python train.py --model="image classifier" --dataset="views of escape-time and Newton fractals" --image_size=64 --norm="layernorm" --activation="gelu" --patch_size=[8, 8] --positions="learned" --init="small_normal" --beta2=0.99 --shampoo_beta=0.95 --batch_size=128 --epochs=39.2 --decay_fraction=0.2
Rows from block 3 of a small image classifier, named by matrix and row number. Rows with one number belong to one neuron. Each number is 128 + 24 x the weight over its row's rms, rounded and kept within 0 to 255. All counts start at 0.
After each neuron's rows are labels from the 100 images, of 14976, where the neuron reaches its highest value: "colour at peak" is the nearest of a few named colours to the mean colour under the peak; "strongest on" is what is common among them. Only what is clearly more common there than usual is listed. The data: views of escape-time and Newton fractals.
# fc1: MLP up (model.blocks.3.mlp.fc1.weight, 2304x384), inputs 77-153
# fc2: MLP down (model.blocks.3.mlp.fc2.weight, 384x2304, transposed), outputs 77-153

fc1.182 [109 153 129 127 124 116 137 116 120 133 103 130 141 109 129  93 174 137 164  88  79 144 101 153 142 131 165 134 159 162 149 101 151 123 171 116 131 133 121 130 100 118 123 111 158 126  93 118 120 133 173 144 104 122  83 169  65 139 137 155 141 139 106 110 146 159 147 133 107 125 114 118 137 144 100  79  92]
fc2.182 [135 164 143  96 147 145 126 143 135 165 115 117 137 150 130  69 105 135 131 112 178 144 185 156  95 110 167 142 102 162 108 104 137  96 149 121 133 151 104 123 107  92 131 163 181 110  99 147 143  77 161 102 137 131 144 146 117 127 107 138 130 115  85 138 107 146 146  96 130 149 149  90 134 100 115  97 136]
colour at peak: grey
strongest on: grey

fc1.48 [120 162 103  93  96 160  92 164 102 105 116 156 138 135 124 122 101 139 154 134 110 124 161 148 138 152 143 122 137 100 142 151 129 135 133 161 166 119 101 138 101 113 123  90 139  91 126 151 103 108 130 124  69 101 170 126 108 170 107 172  97 110 107 165 127 110  63 130 131 127 124 142 145 157 160 133 135]
fc2.48 [176 192 147 156 126 139  93  93 137 111 123 148 114 138 128 147 112 127 140 124 104 125 132 164 146 108  99 155 178 131 120 119  95 132  87 147 117  98 135 169 130 130 117 152 137 144 181 142 120 122 119 138 132 146 173 130  87 100 148 102 124 137 137 108 162 109 103 153 119 125 133 119 134 131 151 180 156]
colour at peak: grey
strongest on: vivid

fc1.56 [142 143 112  76 114 124 130 131 121 157  93 148 139 121 135  86 139 142 107 108 105 180 137 144 136 154 128 142 117 114 122  70 127 144 104 151 131 181 132  84 149 112  97 162 110 101 108 146 129 110 137 131 139 100 131 146 106 161 114 128 146 108 117  87 156  85 130 113  97 130 160 143 148 122 153  70  78]
fc2.56 [124 160 108 136 132 110 106 108  93  92 129 161 144 100 143 100 127 189 141 116 137 162 116 166 113 115 124 109 149  96 127 118 131 147 130 159 151 126 177 138 139 157 105 145 116  81 150 160 136  83 112 148  57 169 149 174 112 113 145 113 106 157 105  99 109 119  84 120 125 145 166 109 117  74 127 123 140]
colour at peak: black
strongest on: dark; vivid

fc1.570 [170 154 166 136 137  83 125 141 116 156 112 105 157 103 140 146 114 133 178 110  88  91 199 147 159 154 142 142  97  81 163 172 122 133 105 127 122 122  80 136 159  87 119 131 141  97 121 137  74 120 132 117 146 135 108  98 120 129 112  97 101  73 130  78 109 118 147 151 117 166 132 121 131 140 116 132 114]
fc2.570 [128 159 102 130 111 108 149 153 111 125 135 144 120 118 131  99 125 130 137 107 108 159 130 179 158 116 155 117 120 100 116 126 166 139 175  86 130 171 136 141 121 114 129 161 129 141 157 127 139  90 140 140  97 163  93 159 127 149 121 143 136 162 128  81 133 118 147 190 128 150 160 134 161 148 149  93 127]
colour at peak: green
strongest on: vivid

fc1.675 [110 149 147 146 153 181  81 116 139  92 147 115 158 140 133 119 145 152 137 137 115 138 122 102 155 150 141 134  98 115 106 189 165 145 102 143 142 117 134 129 159 181  79  90 111 163  99  90 122 112 141 116 104  92 113 131 113 143 120 133 105 136 123 152 126 117 135 137 154 120 113 138  86 150 128 144 137]
fc2.675 [115 119 134 130 149 113 136 147 100 168 148 136 125 172 101 131 140 121 158 123 153 132  77  79 125 116 102 130  92 104 136 142  92 119 139 119 139 112  99 100 112 171 130  94 121 138 105 151 126 137 107 108 157 114  92 128 125 103 100 132 127 133 100 141 126 107 134 170 132 128 139 144 120 158  83 127 103]
colour at peak: brown
strongest on: earthy

fc1.181 [130 134 121 143 147 146 134 122 158 139 148 119 136 130 175 138 160 143 157 149  88 141 151 114 161 111 115 154  89 124 133 130 111 174 124 167 149 148 124  97 115  93 132 100 143 116 125 175 127 110 122 110 129  89 131 136 103 151 115 127 136 103 148 108 146 113 134 133 101  91 118  72  82 156 177 118 101]
fc2.181 [137 142 110 100 151 138 103 140 119  90 107 132 172 116 170  76 111 137 115 112 153 115 177 129 149 109 136  88 112 144 132 135 104 135 123 131 125 173 137 184 109 124 128 135 108 174 140 132 155 131 132 124  70 171  96 127 100 114 141 118 139 125 153  95 166 116 128 118 152 120 112 139 140 140 146 166 130]
colour at peak: brown
strongest on: earthy

fc1.364 [152 110 139 100 135 149  81 119 126 127 166 120 160 105 147 112 179 145 101 138 117 113 110 135  92 150 128 125 160 136 156 120  91 102 144 105 106 150  98 125 162 107 129 114 124 132 158 123 133 125 123 142 100 124 151 149 177 123 131 163 148 107 118  75 128 148 120 138 121 162 181 156 164 136 132 130 137]
fc2.364 [120 124 136 164  91  71 114 119 112 108 145 104 151  88 101  97 121 135  59  96 131 145 143 153  86 133 130 149 140 170 122 140 125 124 133 106 124 144 136 147 149 135  99 127  96 157 160 120 138 127  82 118 119 144 120 150 158  64 159 122 152  69 119 146 155 137 109 133 152 117 132 133 118 115 146 119  84]
colour at peak: green; yellow
strongest on: vivid

fc1.575 [165 157 136 109 154 132 102 114 136 133 119 134 123 104 114  98 111 155 166 158 131 128 117 115 138 113 113 131 156 141 113 109 161 128 173 145 105 111 115 167 130  37 126 120 129 128 130 115 126 104 133 154  89 117 158 127 138 131 108 161  80  89 109 150 137 111  88 130  97 163 204 137 148 128 129 133 163]
fc2.575 [125 171 113 107  85  78 156 130 107 124 135 144 133 157 131 185 157 107 104 122 116 164  82 180 108 132 108  93 134  99 171  99  75 174 105  89 100  92 155 108 101 195 108 173 166 140 129 135 114 160 149 109 130 141 144  94 153 123 131 127 116 148 121 160 157 131 115 146 127 139  93 106 196 190 151 116 148]
colour at peak: green
strongest on: vivid

fc1.609 [143 163 145 151 122  86 126 135 139 154 146 136 129 132 141 147 172 109 156 177 118 120 121 117 149 148  95 105 149 144 133 139 140 152 134 140  93 115 117 166 129 110 143  90 167 112 115 104 133  95  95 111 108 120 131 116 139 140 136 158 138 158 138 135 129 144 156 132 135 108 121 132 155 150 151 130 137]
fc2.609 [124 101 129 116 154 113 119 136 129 128 125  80 114 145 120 161 146 153 147 121 171 136  96 111 146 162 112  92 128  98  78  86  99 128 123 160 109 148 111 131 113 126  74 104 154 112 140 105 147 114 117 115 112 117 167 132 152 116 139 129  88 112 111 116 176 106 123 125 116 119 123 134 165 113 130  80 130]
colour at peak: black
strongest on: vivid

fc1.707 [113 164 143 137 135 120 165 143 131 129 101 146  98 136 114 152 143 100 113 159 157  81 138 115 100 137 102  60 158 110 168 121 112 162 136 171  78 136 160 108 110 153 145 111 157  90 158  87 141 147 152 104  98  73 121 140 123 109 109 178 148 107 100 164 124 147 115 123 131  78 162 165 145 124 142 118 114]
fc2.707 [115 107 143 120 136  93 131 107 133  78 161 122 112 118 173 106  90 129 124 141 159 106 147 128 171 156 122 134 109 111 151 117 133 112 124 147 141 120  82 148  94 121 147  97 128 116 128 105 135 122  79 154 143 101 146 184 115 125 147 119  83 116 129 176 173 110 149 104 157 146 162 132 114 128 130 161 146]
colour at peak: black
strongest on: vivid

fc1.535 [145 185 127 112 124 115 148  89 127 155 107 103 147 106 129  85 121 145 166 123 121 143 150 109 149 152 143 149  99  93 146 126 133 116 123 122 120  94 131 111 131  75 118 114 108 137 151 118 110 148 160 147  72 127 101 154 129 113 144 155 136 141 178 105 179 135 104 152 144 137 105 133 135 145 124  99 136]
fc2.535 [ 98 125  68  78 147 110 124 139 125 149 114 152 127 122 124 172 115  98 106 151 130  89 126 113 122 115 108 103 144 177 109 114 103 134 114 135  93 171 147 134 132 149 161 136 173 151  83 136 133 161 161  90 191 166 102  90 156 117 112 120 113 123 133 136 131 157 147 144 161 121 138 131 165 105 141 117  96]
colour at peak: green
strongest on: vivid

fc1.346 [110 124 150 138 114 186 125 124 153 116 162 115 132 131 108  84 103 117 195 117 167 155 129  89  82 172 115  95 107 116 114 144 122  99 153 162 179 103 141 118 132 142 110 171 120 118 113 119 135 126 161 133 118 145 121 141 171  95 166 163  96 118 147  89 128 122 135 157 177 111 108 119 118 156  63  92 110]
fc2.346 [139 110 169 175 144 110 154 120 133 129 157 119 140 153 199 108 150 152 149 133 151 172 126 126 100 133  81  99  80  83 111 136 112 112 116 151 154 124 148 128  91  93 115 140 118  99 138 138 143  92 176 131 111 104 110 122 104  96 137 106 105 173 145 158 137 139 109  91 126 133 122 159  88  92 161 165 117]
colour at peak: black
strongest on: dark

fc1.687 [118 103 112 118 138  68 131 120 147 134 152 150 156 132 162 142 105 101 152 121 120  80 119 108  92  94 100 135 119 112 121 168 126 111 120 140 152 149 133 130 128 112 147 152  98 106 113 163 118  79 114  92 170 180 119 131 114 110 150 117 126 125  99 127 135 143  95 139  64 159 114 157 120 120 133 156 129]
fc2.687 [169 130 136 180 105 145  59 118 123 116 113 125 140 134 133 116  97 116 117 115 151 141 134 150 108  83 145 142 110 124 151 105 134 151 134 141 147 141  84 129 168 127  98 160 125  59 134 118 101 101  98 122 143 158 177 103  90 116  93 108 105 135 124 137 114  98 107 167 159 116 129 110 130 132 131 155 129]
colour at peak: grey
strongest on: pastel

fc1.642 [129 126  95  96  97 146 101 135 126 104 156 139 151 106 117 139 114 159 150 124 154 122 171 128 136 115 127  93 169 111  99 134 105 126 173  90 145  98  94 146 105 135  73 137 109 135 140 121 102 150 145 152 126 132 100 133 128 100 133 167 152 124 115 111 166 118 110 163 142 125 140 118 152 168  87  79 122]
fc2.642 [ 94 119 170 116 103  98 164 133  99 110 109 130 123 130 157 101 118 108 144 123 113 103 131 164 121 152 161  94 124  98 154 137 119  77 141 137 148 110 144 136 122  94 109  95 127 134  70 111 178 121 143 135 122 148 164 110 169 121 146 125 104 151 149 133 111 129 162 134 138 109 103 105 107 175 155 162 124]
colour at peak: red
strongest on: warm

fc1.118 [ 96 136 168 129 133 126 131 193 150 127 130  95 137 101  95 107 140 132  98 108  99 119 140 139 133 103  97 155 162 114 124 133 127 138 145 161 178  80 111 123  91  90 142 120 120 124 151 123 153  95 105  88 166  90 108 131 120 159 161 125 152 135 117 109 140 138 126 160 150 102 148 116  84 116 146 111  80]
fc2.118 [124 143  99  85 103  83  76 112 109 139 154 131 148 159 119 173 106 129 163  97 122 108 115 128 155 130 116 128  73 148  81 165 137 155 159 103 133 154 137  86 126 152 109 104 121 104 124 140 105 109 152 167  98 133 146 134 141 127 117 126 131 143  98 118 122 104 160 155  88 130 118 131  93 162  99 110 144]
colour at peak: black
strongest on: vivid; cool

fc1.170 [128 138 127 131 134  95 157 125 102 130 142 142 134 119 100 118 152 150 138 132 138 160 112 112 123 168  99 119 108  93 121 132 105 148 111 100 171 156 123 175  90 116 180 112 186 101 156 131  88 145 143 137 140  97 144 129 116  66 118 147 147 144 137 142  72 115 155 135 100 121 128  89 123 160 165  95 129]
fc2.170 [118 106 155 114 133 133 146 178 153 151 140 143 105 118  87 101 155 171 139 112 150 128 105  94 119 156 131 143 133 129  93 116 117 108  50 134 138  91 112 110 118 134 111 159 147 122 142 142 115 132 115 106 120 155 113 130 149 155 159 115  77 118 103 133 128 162 142  84 134  99 128 127  94 157 152 129 171]
colour at peak: red
strongest on: vivid

fc1.93 [100 148 116 142 139 147 170 122  97 119 112 141 148 122 137 123 126 139 105 175 105 125 146 144 107 117 125 178 131 125 131 111 133 140 109 136 160 148 179 169 156 122 145 138 160 121 162 148 124 137  98 123 146 150 128 117 161 101 138 116  73 132 131 106 107 145 161 166 118 108 156 147 164 106 145 120  98]
fc2.93 [ 88 135 143 139 143 101 122 135 118  75  54  90 110 138 108 125 153 156 168 122 143 102 139 161 123 158  99 138 138 143  79 156 132 132  97 188 121 149 150 147 108  73  87 150 170 134  97 104 103  98 115 123 132 148  93 104 130 145 132 134 128 121 129 150 132 133 135 114 144 109 138  87 145 129 108  95 125]
colour at peak: green
strongest on: dark